A small CTC audio transcriber, trained from scratch: log mel input.
Rows from block 2 of a small CTC audio transcriber, named by matrix and row number. Rows with one number belong to one channel. Each number is 128 + 32 x the weight over its row's rms, rounded and kept within 0 to 255. All counts start at 0.
After each channel's rows are labels from the 100 clips, of 14848, where the channel reaches its highest value: "strongest on" is what is common among them; "lies over" is the class under the peak. Only what is clearly more common there than usual is listed. The data: strings of digits, spoken by a formant synthesiser in many voices. In brackets: how many of the 100, against the usual share in percent.
# convs1: first pointwise conv (model.blocks.2.convs.1.weight, 288x192x1), inputs 0-95
# convs3: second pointwise conv (model.blocks.2.convs.3.weight, 288x288x1, transposed), outputs 0-95

convs1.22 [125 133 119  87 127 119 142 144 155 157 112  71 127  80 162 123 132  63 142 115 113 107 125 103 174 145 142 187 126 105 144  95 106 118 146  87 123 141  76 177 142 108 155  67  36 166 141 173 143 109 192 184 133  65  87 155 184  85 127 104 138 120 107 108 129 128 107 114  58 106 136 144 128 180 156 129 126  99  86 130 132 115 117 130 114 139 132 140 152  92 125 119 105 125 149 165]
convs3.22 [ 95 200 160 132  78  93 203 108 110  79 118 163 120 148 140 135 193 204 148 166 170 128 104 125 168 135 142 140 173  82  86 133 149 138 185 111 104 144 121  47 125 177  99  57 203 170 174 113 109 135 106 144 138 130 153 100 102  57 101 152 151  85 154 141  80 161 162 137 156 155 159 121 162 108 190 171  81 159 171 150 118  94  89 135  79 132 103  99 135 112 137  98 156 156 145  92]
strongest on: "two" (79 vs 27); clipping (39 vs 7.9); last digit: two (32 vs 10.6); rumble (30 vs 12.7)
lies over: /t/ (92 vs 2.8)

convs1.11 [126 138 146 110 117 135 107  98 120 149 147 172 163  88  91 127 105 126 133 105  50 118  89 196  99 100 153 167 123 119  94 153 118 161  81 191 125 112 109 108 164  83 137 120 184 145 127 154 163 106  97 158 102  89 220 109 166 118 125 126 134 142 115 136  92  71 126 130 115  83 182  98 164 143  87 115 130 161 129  63 133  81 181 151 121 106 140  56 132 126 111 162 120 137 162 132]
convs3.11 [133  72 101 103 135 180 135 113 124 206 141 108  55 196 100 124 138 177 117 109  80 111 130 123 184 139 111 123 124 203 143 140 188 139  91 120  96 164 132 111 180 125 142  62 156  66  63 113 152 136 126 159 181 154 152 107 141 116 109 119 146 126 121  61 129 197 156 151 123 160  97 138 126 203 160 151 137  99 148  73  73 168  91 171  95 133 144  98 173 179 142 138 154 109 122 145]
strongest on: "seven" (57 vs 26.1); last digit: seven (38 vs 9.8)
lies over: /ɛ/ (36 vs 1.7)

convs1.18 [129 117 148 133  93 106 170 175  98 119  97 127  54 179  99 128 185 150 147  92 122 104 114 140 119 125 103 110 107 133  61 146 130 139 117 137 154 128 139 110 143 106  92 135 132 123 135 145 189 143  78 130 129 176 128 139 199  86 138 129 109 121 122 131 131 130 123 125 182 122 144  97  86 116 149  97 152  50 105 110  91 154 179 124 144 138 108 141 108  78 125 176 110 131 182  89]
convs3.18 [106 123 121  86 115 125  99 135 133 115 123 123 113 172 120 128 134 184 148 161  89 161 125  97 103 150 134 141 130 147 151 144 141 135  91 204 161 141 135 160 143 114 134 174 166 166  42  86 144 131 118 138 183 142 125 148 108  85  97 126 131 113 144 181 104 149  71 128 110 167 127 129 136 148 154  86 155 129 188 138 142 161 115 147 204 124 125 120 108 167 103 152 255 162  85 119]
strongest on: "two" (67 vs 27); clipping (52 vs 7.9); thin (high-pass) (32 vs 11.6); last digit: two (27 vs 10.6)
lies over: /t/ (96 vs 2.8)

convs1.115 [ 77 141 129 106  84 152 166 187 117 152 151 130 128 101 117 142 154 122 152 144 147 160 173 160 106 137 182 146  91 119 149 158 140 148 121 150 145 105 142  90 105 195 141 127 100 139  99 135  96  97 113 145 130  57 157  65  81 122 157 148 130 158 123 155 126  89 136 161 137 114 144 106  58 131 144 101 177  87  41 143 139  90 112 100  99 117  93 160 153 126 133 119 119 141 124  77]
convs3.115 [165 122  94 184 167 158 135  87  98 144 123  90 181  75 170 138 123 151 148 116 163 120 104 146 170 159 140 156 159 183 132 163 141 110 207 166  81 175 106 129 115 128  81 146 135 130  90  78 126 133 151 108 104 113  71  64 174 129 141 144 143 130 113 158 131 110 155 136 171 115 129 134 101 132  80  58 156 132 110 133 149 132 149  90 135 133  90 176 173 153 110 181 124 126 108 184]
strongest on: "seven" (70 vs 26.1); voice: low voice (53 vs 24.7); clipping (50 vs 7.9); first digit: seven (28 vs 10)
lies over: /ə/ (41 vs 0.8)

convs1.10 [ 98 114 135 122 131 189 179 134 145 111 151 140 141 108 129  93 128 154  77 149 135 129 124 153 155 151 113 126  71 136 113 120  80 162 130  78 161 114 118 106 177 162 123 132 135 114  95 112 102 126 145 120  49  74  93 149 145 115 104 116 172 124 137 109 150 106  95  96 112  93  95 122 175 126 134 149 123 150  86 121 143 163  89 112 115 170 157 165 142  98 127  99  89 124 105 172]
convs3.10 [118 158  77 131 155 125 103 117 143  90 126 171  37 152 159 136 171 125 145 187 154  93  99 130 118 114 100 103 111 165 153 125 102 122 126 119  98 185 158 116 101  69 152 151  92 152 181  99  70 116 119 107 159 101  83 198 145 122 113  78 112  89 136 134 102 168 159  31  87 106  87 124 144 156 158 139 136 122 142 175 107 175 129  99 142 136 142 192 204 125 126 151 130 113 118  94]
strongest on: first digit: zero (25 vs 9.7)
lies over: /ɪ/ (43 vs 3); /aɪ/ (31 vs 5.7)

convs1.239 [117  66 140 132 137 116 131 167 122  92  85 113 165 140 138 146 114  83 121 134 102 110  75 155 112 148  79 154 131 126 125 142 121 166  88 144 101 133 147 117 107  78  98 152  88 127 172 139  79 119  91 123 147 178 138 122  96 117 127 145 139 129  75 119 136  93 136 116 235 118 159 169 189 117 111 163  81 101  50  69  99  90 165  99  90 154 106 146 134 113 147 151 129 130 151 114]
convs3.239 [107 165 122 140 150 139  39 136 109 143 137 163 157 157 206 123 140 158 137  70 135 138 118 145 170 107 135 128 158 105 125 150 165 126 109  47 139 180 121 124 166 158 133 198 168  94 108 163 128 121 120 115 132  90  59 142  83 158 117 207 146 159  82 110 137 170 120 122 116 172 153 124 146  86 138 211 147 114 102 188 145  89 124 119 119 157 102 215  88 124 125 128  33 105 178  59]
strongest on: "two" (74 vs 27); clipping (44 vs 7.9); mains hum (35 vs 12.7); last digit: two (27 vs 10.6)
lies over: /u/ (59 vs 2.2); /eɪ/ (27 vs 2.5)

convs1.117 [107 111 127 139 121 135 110 133 119 138 151 112 141  92  84 158 118 167 119 113  98 157 133 181 172 112 137  85 120 166  69 143 172 143 116 158 106 122 157 122 123 122 119 139 191 100 100 171 119  84 110  81  57 104 104 109  41 112 103 110  95 123 156 160 124 125 148 107 121  79 126  91  56 173 107 129 145  64  95 129  88 122 130 114 118 100 135 140 121 164 121  60 113 101 143  92]
convs3.117 [115 169 142 107 135 203  98 146 165 148 114 122 133 105  75 127 170  77 136 138 162  82  97  88 119 138  92 129 174 115 111 127 156 141 203 150  80 130 131 162  81 122  73 117 119 153 104  96 173 147 131 157 148 116 198 128  51 140 180 193 125 141 149 127 124  86 188 150  91 131 104 123 172  93 191 135 138 139 140 112 149 119 141 103  89 134 129 139 141  91 115 131  65 109 130  94]
strongest on: voice: child-like voice (64 vs 24.8); "six" (53 vs 26.2); number of digits: 5 (44 vs 19.7); clipping (34 vs 7.9)
lies over: /s/ (38 vs 3.9)

convs1.136 [124 140 100  96 199 175 142 130  91 151 137  68 116 138 135 147 134 158  85 110 108 143 143  89 124 167 131 131 148 102 118  94 151  57 149  71  89 152  94 153 209 141 103 107 103 123  83 109 161 176 143 110 137 149 161 118  80 115 149 128 178 133 177 130 166 155 121 164 170 142 144 118 112 105 133 132 144 128 120 157  92 190 112 116  83  93 187 111 103  92 121  47 103 125 150 104]
convs3.136 [119 106  68 103 134 135 105 119  73 118 140 104 104  76  70 128 140 133 140 146 110 183 137 132  99 138  93 138 182 169  88 144 136 150 132 120 100 159 155  69 157 120 168 176 166 110 143 146  97 108 149 109 219 132 133 143 107  84 134  98 111 161 121 117 121 150  58 211 137 111 111 120 132 131 127 118 159 164  62 145 140 146 125 123 140 119 148  99 144 110 127 105  96 107 151  95]
strongest on: "four" (96 vs 25.8); voice: deep voice (61 vs 25.1); first digit: four (45 vs 10.1); last digit: four (40 vs 9.7)
lies over: /f/ (58 vs 2.5); /ɔ/ (38 vs 2.3)

convs1.35 [ 66 114 162 128  87 133 136  99 160 141 168  94  98 153 177  85 103 121 118 160 103 117 141 119 130  95 126 111 145 168 139 118 138 155 175 176 124 129 143 100 131 125 106 103 171 153 113 165 108  94 116 117 147 143 156 255 136  85  71 117 153 120 148 147 173  94  91 157 196 120 134 119 129 137 108 140 110 135 116  93 172 148  96 104 143 195 105 128 106 113 124 139 100 145 113 129]
convs3.35 [161 147 109  86 126 166 143  71 112 114 149 145  96 120 125 133  73  70  87  77 127 144 132 114 103 123 107 142 137 104 203 134 108 151  93 120  59 133  81 101 148 121 137 100  98  69 180  56 155 100 120 107  94 134 130 108 101  97  87 117 128 152 124 173 132 122 125 121 136 135 142 107  97  96 186 157  97 183 128 163 136 153 126  94 144 137 142 159 140  96 123  87 119 141  84 176]
strongest on: clipping (38 vs 7.9); mains hum (36 vs 12.7)
lies over: /ʌ/ (36 vs 1.6); /eɪ/ (26 vs 2.5)

convs1.202 [124 118 132 104 101 130  93  42  85 117  71 120 118 145 122 172 129  99 150 121 158 140 143  88 163  92 157  87  55 124 153 143 141  74  96 161 126 115 150  79 181 133 114  89 123 108 131 160 115 156 138 122 121 166 156 142  82 111 179 130 138 124 119 116  90 100 134 173 112 126 113 116  93 168 147  89 109  87 123 116 100 125  72  71 169 107 128 161 169  82  67  94 159 131 115 122]
convs3.202 [106 113 184 131 184 136 143 120 108 147 137 155 103 116 179 125 125 149 108 165 177  69 161  88 120 142 140 148 105 169 175 118 102 107 101 158 131  86 106 117 149 121  63  95 118 178 130 124 108 113 131 138 199 132 153 104  82 205 141 134 140 125 171 116 133 177  97 135 151 112  90 131 113 176  58 105 140 199 166  74 146 111  85 109 142 118 152 124 114 102 134 128 197  92  78  49]
strongest on: "four" (59 vs 25.8); "one" (52 vs 25.7); last digit: four (31 vs 9.7); first digit: four (30 vs 10.1)
lies over: /f/ (28 vs 2.5); /ɔ/ (27 vs 2.3)

convs1.175 [158 133 175  87 145 119 114 106 121 106 147 122 130  51 145 130 145 121 148 144 104 135 130 166 129 127 107  90 157 156 131 168 116 153 166 153 163 129 113 175 193 134 145 170  67 118 121 123 134  65  65 137 123 154 139 131 133 204  91 111 118 168 121 104 119 119 154 103  87  63 133 145 149  97 147 150  72 154 209  88 150  99 182  64 110  90 123 194  94 122 130 127 107 111 177 196]
convs3.175 [ 76 128 128 119 155 122 181 110 105 134 120 114 146 165 140 130 160 158 109 159 137 131 108 121  98 107 165 150 111 108 142 111 122 130 174  82 115 144 118  86 119 138 153 159  97 166 169 178 205 152 118 175 113 103 129  56  79 126 138 102 137 136  80 126 152 186 119 165 139 118 152 133 125  96 160 104 162 120 121 133 139 142 154  97 211 145 108  50  82 117 146 157  38 161  86  96]
strongest on: "two" (58 vs 27); "eight" (54 vs 26.3); clipping (40 vs 7.9); last digit: eight (33 vs 10.1)
lies over: /t/ (94 vs 2.8)

convs1.34 [113 144  96 102 216 119 128 133 124 109  86 154 108 125 110 108 158 145  90 183  89 129 168 126 109 130 181 113  91 189 141 129 158 148 135 172 106 105 191 109 139 150 173 107 172  63 150 111 135  98 126 125 115 145 106 165  92 132 140 149 107 140 116 115 184 113 114 188 126 115 135 106 193 171 157 120 119 179  81 216 134 126  97 117 136 129 149 106 169 166 135 149 119 162 152 162]
convs3.34 [145 169 177 128 121  87 137 172  83 146 116 122 117 171 110 122 145 125 127 126 140  92 152 173  79 147 153  92  57  61 137 146 127 122 133 150 155  73 128 137 128 116 171  81  96 131  89 165 126 121 127 124 103 109 130 171 177 152  67 127 116 110 164  92  97 141 108 160 170 155 104 117 135  70 104 168  64 132 119 130 159 134 141 111 153 104 119 124 182  99 121  85 100  66 127 166]
strongest on: voice: child-like voice (73 vs 24.8); thin (high-pass) (65 vs 11.6); "zero" (53 vs 26.4)
lies over: /ɪ/ (31 vs 3)

convs1.130 [116 140 151 153 115 179  94 149 127 144 101  71  59 119 148 123  92  88 132 107 140 102 190 178 170 144 114 147 142 221 169 114  98 119 138  83 121 147 105 135 184 140 121 145 134 122 181 150  88 121 141  85  83 154 145 132 125 182 104 128 117  67 149 125 168 189 101 159 193 167 119 167 194 123 109 120 107 106  76 159 120 148 120  82  92 126 115  55 111  84 115 140 154 115 129 110]
convs3.130 [126 139  97 148  91 142 113 128 109 150 129 150 139 202 184 135 154  85 107 116 143 146 104 168  48 234 141 130 129  44 130 148 139 115 111 156 136 139 169  84 150  30  94 152 128 189 102 157 180 121 123 136 162 116 172 129 151 124 137 120 114 152 163 138 127  75 114 106 171 128  76 139 145 135  80  89  81 114  97 104  91  55  93  84 116 132 122 104 123 184 132  90 130 146  77 101]
strongest on: "zero" (87 vs 26.4); voice: child-like voice (50 vs 24.8); first digit: zero (43 vs 9.7); number of digits: 5 (42 vs 19.7)
lies over: /ɪ/ (87 vs 3)

convs1.214 [ 73 163  85 121 187  91 150 125  57 139  79 145 139 124 134 150 100  97 123 151 129 122 110 111 129  61 135 134 140 119 128 139  67 129 132 188 144 138 140  91  91 137 119 160 145 164  78 143 148 176 157 130 149  91 115  95 126 104 105 134  71 146 175 116 112 150 130 103 135  94 158  73 144 146 219  97 165 126 145 139 131 107  88 131 136  71  91 113 108  83 113 141 172 122 128 146]
convs3.214 [130  90 127 180 147 145 105 101  56 130 132 124  57 123 156 130  98 201 141 175 157 150 118 186  60  85 116  95  56  90 175 149 124 137 119 145 157 154 145  99 179 110 137 174 181 117  55 119 114 123 105 154 135 113  96 176 115 120 130 159 138 163  99 183 143 143 234 119 113 150 137 116 141 151 182 181 159 117 150  95 115  64  72 135 121 144 150 130 119  60 120 176 167 132 106 125]
strongest on: "seven" (69 vs 26.1); voice: deep voice (58 vs 25.1); white noise (49 vs 12); first digit: seven (38 vs 10)
lies over: /ɛ/ (58 vs 1.7)

convs1.86 [119 120 117 137 121 104 149 127 151 116 153 114 139  85 163 112 103 126 144 142 143 142 133 223 184  90 121 146 163 146 230 159  93 116 130 160 119  89 109 146  88 126 114 159 162 161  97 119 181 117 152 101 161 152 103 164 152 116 126 148 107 138 149 160 155 136 142 129 156 105 127 124 140 168 102 122 165 122 127 115  79 128 137 135 199 175  93 208 171  74  86 107 143 151 137 108]
convs3.86 [153 115 130  87 134 133 144 119 157 122 121 175  80  91 143 130 164 134 107 175  94  85 152 145  93 172 162 108 115  87 167 114  33 106 194 135 147 176  63 122 119 122  84 112  53  96  73  50 222 108 146 162 155 132 103 136 141  75 141 110 135 115 175 194 124  83 108 156 120  95 113 128 169 178  90 109 200 165 119 146  84 135 108 158 141 119 101 129 141 102 128 102  74 129 114 132]
strongest on: "zero" (85 vs 26.4); reverberation (85 vs 35); number of digits: 5 (44 vs 19.7); last digit: zero (25 vs 10)
lies over: /z/ (77 vs 0.9)

convs1.264 [ 99 154  84 142 141 154 137 188 105 129 102 133  90 123 186  88 100  88 159  99  92 121 130 140 125 157 149 118 100 169 128 160 132 123  86  88 156 182  72 143 168 107 116 136 114 169 106 158  91 131 127 132 157 118 133 125 133 125 149 133 132 125  79 143 163 167 122 127 160  47 170  93 199 120  59 130  25 178 124 110 154  93  83 111 140 121 156 114  84 186 123 112 165 141 159 126]
convs3.264 [136 142 171  59 159 134 119 103 143 178 120 145 146 128 116 136 139 142 156 142 145 186 107 154 186 110 108 153 106 178 192 116 137 120 132 182 166 112 110 123 110 165  53 150  72  95 134 112 125 130 143  95  80 111  92 137  82  61 172 128 114  88 126  72 144 138 107 172  80 144 176 127 132 131 120 146 132 116  85  78 157 170 144 132 165 135 155 179 154 110 141 170 124 112  67 140]
strongest on: voice: child-like voice (79 vs 24.8); clipping (32 vs 7.9)
lies over: /ɪ/ (45 vs 3)

convs1.39 [102 121 119 117 126 138 144 129 150 103 159 142 141  81 147 178 146  97 156 142 135 124 169 120 117  89 153 117 147 144  35 125 117  94 112 139 163 143 122 111 184 195 135 138 169  56 104 123 150 102 191  48 141 106  82  99 166 181 134 125 145 163  97 145 124 178 102 133 125 114 109 125 110 118 149 153 129 158 101 140  93 116  58 107 136 146 112 139 217 136  95 103  61  77 106 122]
convs3.39 [ 87  91 115 172 153  75  83 147 123 115  98 143 175 113  71 129 106 173 129  31 127 176 126 112 132  82 156 125 101 101  96 107 106 128 217  76 124 139  95 148 150 116 105 141 106 188 114 133 125 118 133 145 163 150 143 133 184 122 123 124 143 117 179 114 159  91 158 104 134 112 165 128 173 133  60 120 129 119  82  96 157 115 108 155 126  90 160 122 100 138 110 104 145 120  54 115]
strongest on: "eight" (76 vs 26.3); voice: deep voice (52 vs 25.1); last digit: eight (29 vs 10.1)
lies over: /eɪ/ (57 vs 2.5)

convs1.244 [136 124 132 102  81 149 160 104 107 132 107  90  94 135 144 135 137 104 148 146 117  95  80 148 132 135  93 153 113 134  80 149 158 163  97 149 163  75 221  89  80 161  85 160 217 126  99 146 213 127 197  96 117 147 136 178 111  53 159 132 120 109  94 115 154 135 117 100 141 127 137 127 113  94 150 174 132 134  78 148 130 157 104  52 134 119 131 173  93 160 140 196 106 129 111 166]
convs3.244 [117 152  86 136 114 111 117 116 148 153 120  96 183 114 200 129 162 138 140  99 127 103 121 170 126 173 119 133  92 216  85 112 175 118 119 163  69 120 138  95  85  97 158  50 187 104 101  92 136 113 141 148 160 130 160 133 144 126 125 101 136 113 159 133 153  60 122 195  71 150 158 132 122 156  99  77 159  85 127 125  83 154 146 135  92 116 175  76  94 255 140 163  14 174 169 150]
strongest on: "eight" (90 vs 26.3); clipping (54 vs 7.9); last digit: eight (44 vs 10.1); first digit: eight (38 vs 10.2)
lies over: /t/ (100 vs 2.8)

convs1.153 [ 56 138 157 110 113 115 114  85 112 135 163  75 163  93 126  98  56 141 103 110 107 129  74 114 123 149 100 110 108  78 108 115 109 145 210  88 156 124 105 128 133 118 103 125 164 137 141 120  98 130  99  78 142 126 169 154 146 120 144 116 157  99 152 136 138 118 148 150 122 102 157 113 121 118 154 142 120 128 117 169 158 106 126 131  88 168 140  65 107 126 134 148 139 148 105 135]
convs3.153 [157  96 150 110 129 137 138 195  68 114 150 104 151 221 102 126 168 158 128 107 124 108 154 105 133 141 116 140 168 156 158 118  96 135 214 164 160  92 161 125  91 124 129 171 128 198 126 139 192 139 128  77 189 145 164 139 160 104 116 145 151 143 101 115 135  72 129  59 124 100 167 113 179 164 117  92  57 135 125 119 110 146 184 104  97  98 105 151 141 152 142 140 133 133 114 172]
strongest on: "seven" (93 vs 26.1); reverberation (75 vs 35); voice: child-like voice (51 vs 24.8); first digit: seven (38 vs 10)
lies over: /ɛ/ (85 vs 1.7)

convs1.77 [118 150  71 127 178  94 122 169  90 123 153 128 157 120 124  56 119 127  91 137 114 133 115 156 118 143 133 149  66 236 136 148 153 145 149 153 130 127 120 129  96 107 129 119 113  98 184 140 154  32  91 110 121  94  92 176 122 147 128 124 162 112 103  94  82 131 100 134  85 105 164 115 183  53 127 137 100 131 114  98 145 107 143 140 108 170 137  35 139 146 130 162 142 104 130 130]
convs3.77 [ 80 133 130 119 205  74 111 154  95 162 124 151 135 148 109 126 173 198 183 205  71 157 120 128 135 103 113 114 186  88  91 122  98 109  91  75 107 182 142 228 101 155 106 108 159 137 126 125 132 112 138 191 142 130 156 170 144 153 169 108 151  91  86  49 152 120 139 115 129 115 115 126 161 117  98 123  85 103 101 129 104 196 153 185 146 128 156  99 144 162 114 132 140 106 146 115]
strongest on: "four" (97 vs 25.8); last digit: four (67 vs 9.7); first digit: four (35 vs 10.1); clipping (34 vs 7.9)
lies over: /ɔ/ (63 vs 2.3); /ɹ/ (31 vs 2.3)

convs1.190 [110 134 156 105 147 159 125 196 208 127 103 103 122  90 141  84 115 110  61 129 143 137 126  90 115 136 131 164 113 122 144 107 131 110 126 167 124 115  76 127  44 102  75 133 105 151 105  99 179 124 148 119 131 121 102 149 119 138 141 131 113 129 112 130 134 102 127 160 180  66 158 115 102 175 125 173 147 126 132 195 117 103 103 136 117 126  72 111 176 148 109 165 127 138  84 141]
convs3.190 [ 86 143 116 126 166 121 164 128  85  93 139 152 150 132 122 124 123 149 165 119 104 189 151 157 146 112 140 119 170 134 199 134  71  88 110 176 156 128 128 176 107 184 178 132  60 131 111 113 119 138 136 149 171 106 121 112 135 188 147 167 116 187 227  97 132 191 109 152  92  89 139 132 124  83 152 116 179 224 123 117 106 103 139 103 146 135  99 178 104 151 122 167 191 116 109 181]
strongest on: clipping (27 vs 7.9)
lies over: /ɹ/ (29 vs 2.3)

convs1.166 [ 59 110 117 140 113 128 155 173 135 167 174  61 101  87 129 191 171 169 111 172 122 127 152 114 132 178 163 103 202 133 156 149 154 165 139 120 158 113 132 137  74 145 142 111 255  77 153 115 145  43 175 142 144 141  88 125 170 123 157 124 171  45 106 117 117 134 122 194 128 115 166 113 134 161 129 165 117 120 101 104  93  97 166 146 116 142 161 143 130 100 124 114  92  84 148 107]
convs3.166 [156 101 126 132 110 163  94 131  85 103 127  98  82 154 101 135 119 134 188 150 117 195 141 134  77 125 142 168 149  97 157 122  90 154 184 134 165 135 102 170 129 129  76  42  92 148 133 181 163 113 135 114  79 134 118 126 164  87 166 104 140 143 168 122 117  90 131 153  62 184  74 114 136  88 114 108 158 156 147 138 136 133 119 147 124 162 147  49  74  50 126 226 112  91 130  92]
strongest on: "seven" (60 vs 26.1); whispered (46 vs 4.8); thin (high-pass) (35 vs 11.6); first digit: seven (31 vs 10)
lies over: /ɛ/ (57 vs 1.7)

convs1.16 [ 92 119  87  84 106 130  96 121 154 150 134 103 126  91  91 103 100  99 148 187  85 117 104 111 132 175 137 186 228 141 112 154  58 101 131 106  81 134 135 151 147 158 145 109 138 144 124 126  88 134 102 146 131 122 255  97 130 175 135 120 155 131  94 158 120 105 126  96 136 145 117  88 141 191 158 125 140  60 142 104  84 171 109 146  75 160 102  96 136 108 119 119 101 132 121 140]
convs3.16 [168 132 128 161 141 108 138 114 140 170 119 113 141 122 115 133 174 101 127 171 170  62 127 120 159 132 162 186 103  99 137 134 121 147  60 106 136 172 135 133 129 154 114 140 199  90 111 123 107 137 130  78  58 118 120 164  49 157 114 110 123 191 158  98 150 167 207 152 111 166 128 145 130 158  91  85 123 199 189 123 165 124 110 101 155 126 118 135 124 135 134 137  80 151 123 103]
strongest on: "seven" (62 vs 26.1); "six" (62 vs 26.2); number of digits: 5 (42 vs 19.7); clipping (31 vs 7.9)
lies over: /ɛ/ (35 vs 1.7); /ɪ/ (30 vs 3)

convs1.212 [ 69 122 144 137 108 151 182 130 131 115 119 113  85 175 110  77 102 141  96 127 117 124 107 125  65 156 113  64 127 166 131 124 123 104 143 190 114 140 141  86 123  76 124 165 140 178  82 123  90  94  56 115 224 153 129 130 134 126 128 135  78 132 168 102  92  64 115 155 136 143 122 128 138 113 128 110 153 127 133  59 156 168 154 130 120 108 157 172 127 102 151  92 144 140 135 141]
convs3.212 [105 105  81  99  92 169 141  63  50 117 154 117 193 164  95 125 136 136 130 124 146 161 134 106 143 118 139 111 110  96 124 126 117 142  49 156 156 136 119 107 107  45 108 128 113 158 146  78  78 104 142 117  73 113 136 154 136 134 160  83  96 120 164 133 105 111 100 114 106  88 140 139 160 124 164 144 139 104 152  81 118 139 129 138 159 146 104 134  98  71 122 164 180  72  94 165]
strongest on: voice: child-like voice (58 vs 24.8); clipping (33 vs 7.9)
lies over: /aɪ/ (42 vs 5.7)

convs1.210 [ 48 120  46 140 154 157 152 127 154 103 162 142 205 113 163 141 102 222  78 154 107 127 133 119 126  92 129 127  98 114  72 151 138 153 155  84 120 128  99 158 194  90 113 136  73 111  97 122 108 154 118 142 122 109 105 149 189  66 167 125 113 127  99 137  77 127 126 177 141  92 140 142 164  73 135 164 145 158 106 134 159 144  60 115  89 112 183 126  79 170 130 121 184 106 170 146]
convs3.210 [138 148 110 113 108 159  96 116 156 156 125 154 121 116  64 139 131 146  98 124 180 176  80  79  72 102 100 154 119  86 131 114 184 153 176 142 143 150 129 109 161 147 185 109  92 164 104 140 100 106 136 141 171 127 177 117 106 181 122  94 119 130 157  96 109 150 167  77 102 175 210  96 122 123 176  79 168 177  85 147 158 123 138  21 108 143 118 106  67 137 158 142 100 123 143 149]
strongest on: "eight" (73 vs 26.3); number of digits: 5 (46 vs 19.7); first digit: eight (43 vs 10.2); clipping (41 vs 7.9)
lies over: /eɪ/ (42 vs 2.5)

convs1.163 [ 99 136 123 134 116  81  77 108 159 126 131 103 139 176 113 141 120 101 120 119  72 129 167  97 152 146 147 113 151 152 139 127 124 116 149 161 132 156  15  98 121  91 141  94 155 156 193 170 136 101 168 109  87  96  73  99 166 111 131 139  84 129 163 169  69  49 123 115 162 120 175 164 184 147 138 128 186 178 139 124 159 112 104 123 151 145 122 138  78 131 143 114 120 124 122 120]
convs3.163 [130 118  63  87 111 119 123 127 141 135 113 168 111  61 144 128 114 108  73 119  63 107 129  96 114 161 161 169 184  90 193 137 107 119 130 156 121  95  72 135 153 139 149 121 133 128 167 117  97 108 131 152 127 143 111 123 148 128 120 143 125 143  98 172 168 118 106  81 121 135  73 122 144 106 145 131 138 177 130  49 120  82 150 169 165 102 150 145 147  59 120 125  83 169 112 103]
strongest on: "six" (99 vs 26.2); reverberation (82 vs 35); last digit: six (65 vs 10.2); first digit: six (33 vs 9.8)
lies over: /s/ (82 vs 3.9)

convs1.70 [105 110 107 116 125  59 161 163 104 158 122 168  88 137 135 119 141  96  89 203 134  88  25 101 168  87  56 113  89 157  95  95 130 144 145 154 159 135 150 126 106 180 101 156 180 135 141 152  99 122 114 133 133 126  61  52 157 127 161 146 165 143 112  69 112 122 125  64 166 191 132 145 135 129 117  88 122 100 165 170 164  62 142 131 126 121 131 110 150 117  98 188 132 164 117 115]
convs3.70 [138 177 128 122  94 148  78 122 157  87 124 125 155 131 118 136  75  71  85 184 122 145 129 136 111 102 143 118 146  95  89 126 155 120 165 125 178 103 138  87 135 131 170 115 135 149  80 130 139 142 107  96  85 124 124  29  93 130 187 136 161 101 120 157  82 143 122 112  86  90 115 103 120  91 119 123  87 104 154 172  83 139 163 115 172 127 183 136 138 115  98 119 148 122  50 161]
strongest on: "four" (94 vs 25.8); voice: high voice (54 vs 25.4); last digit: four (45 vs 9.7); mains hum (35 vs 12.7)
lies over: /ɹ/ (94 vs 2.3)

convs1.44 [ 96 129 102 143  93 115  60 123  88  92 143  44 144 180 195 118 153 154 144 199  48 145 140 126 117 120 120  57 119 110 150 150 106 143 173 166 107 152 103 111 115 115 140 119 142 165 121 178 124 176 153 148 103 120 126 146 145 122 134 143 152 147 115 119  88 128 156  78 151 126 127 144  75 159 158  83 136 149  98 139 155 117 154 150  87 117 134  91 139  81 111 122 148 162 105 159]
convs3.44 [102  89 137 188  89 131 106 118 174 188 163  93  68 146 122 127 114 144 157 107 140 143 118 151  93 150 100 104 118  27 154 131 174 132 124  84 113 114 120  85 174 154 143 167 163  61 135 169  79 138 121 130  56 138  95 160 156 152  37 171 131 107  69 120 125 120 196  97  99 122 138 117 141 122  85 200 145 167 125 149 111 178 125 148 131 144 104 116  88 139 131 137 210 173 143 144]
strongest on: voice: child-like voice (54 vs 24.8); "eight" (53 vs 26.3); clipping (44 vs 7.9); thin (high-pass) (29 vs 11.6)
lies over: /eɪ/ (34 vs 2.5)

convs1.146 [ 95 129  83 167 126 177 142 133 163 115 143 130  87 194 101 165 122 107 131 171 150 140 155 162 137 122 178 111 174 167 125 149 183 151 106 133 142  78 167  94 138 154 168  99 119 194 159  92 125 195 167 109  86 132 136 132 171 107 182 126 151 109 153 149 100 163 100 121 117 182 142 121  78 149 116 128 134 163 101 126 125  64 119  95 152 158 174 103 196  63 170 156  87 136 156 122]
convs3.146 [ 83 122 127  76 155  93 134 158 105 101 125 101 163  92 157 134 186 126 136 146 159  87 110 104 131 171 136 170 169 173 123 147  88 104  96  94  76 165 121 155 131 214 102 133 180  97 101 100  95 120 147 127 163 142 152 116 171 130 109 191 155 112 114 154 145  68 113 121 115 145 142 102  72  89 157 130 133 160 149 153  86  87  30 128  90  98 115  97 103 160 141 177 117 158 121 152]
strongest on: "seven" (72 vs 26.1); rumble (56 vs 12.7); last digit: seven (54 vs 9.8); first digit: seven (30 vs 10)
lies over: /ɛ/ (64 vs 1.7); /ɪ/ (26 vs 3)

convs1.235 [110 118  93 119 146 131 143 140 102 178 158  63 125 147 154  93 175 158 189  80 118 127 129 167 115 107  78 170  88 191 145 172 173  88 140 131  80 112 109  59 135  83 151 162  82 119 144 177 150 179 105 103  67  95 136 118 128 130 145 137 158 130 101 128 110 195 118 113 145 146 117  91 109 179 180 160 159 137 173  92 127 202  77 159 119 130 151 154 100 168 143 130 141  96 116 123]
convs3.235 [143 150 143 117 127 127  87 140 145 117 123 187 108  82 112 120 110 119  85  62 171  59 135 109  96 160 121 137 150 128 112 143 108 133 104  94 115 170 115 163 122 149 114  86 144  82 132 143 133 124 124 161 186 157 178 144 111 157 103 137 141 117 103 157 112 135 173  76 134  57 114 144 128 130  91 167  74 119 151 123 104  90 100 115  92 102 126 174 134 187 102 157 151 107 125 105]
strongest on: voice: child-like voice (74 vs 24.8); "seven" (73 vs 26.1); last digit: seven (39 vs 9.8); first digit: seven (26 vs 10)
lies over: /ɛ/ (71 vs 1.7)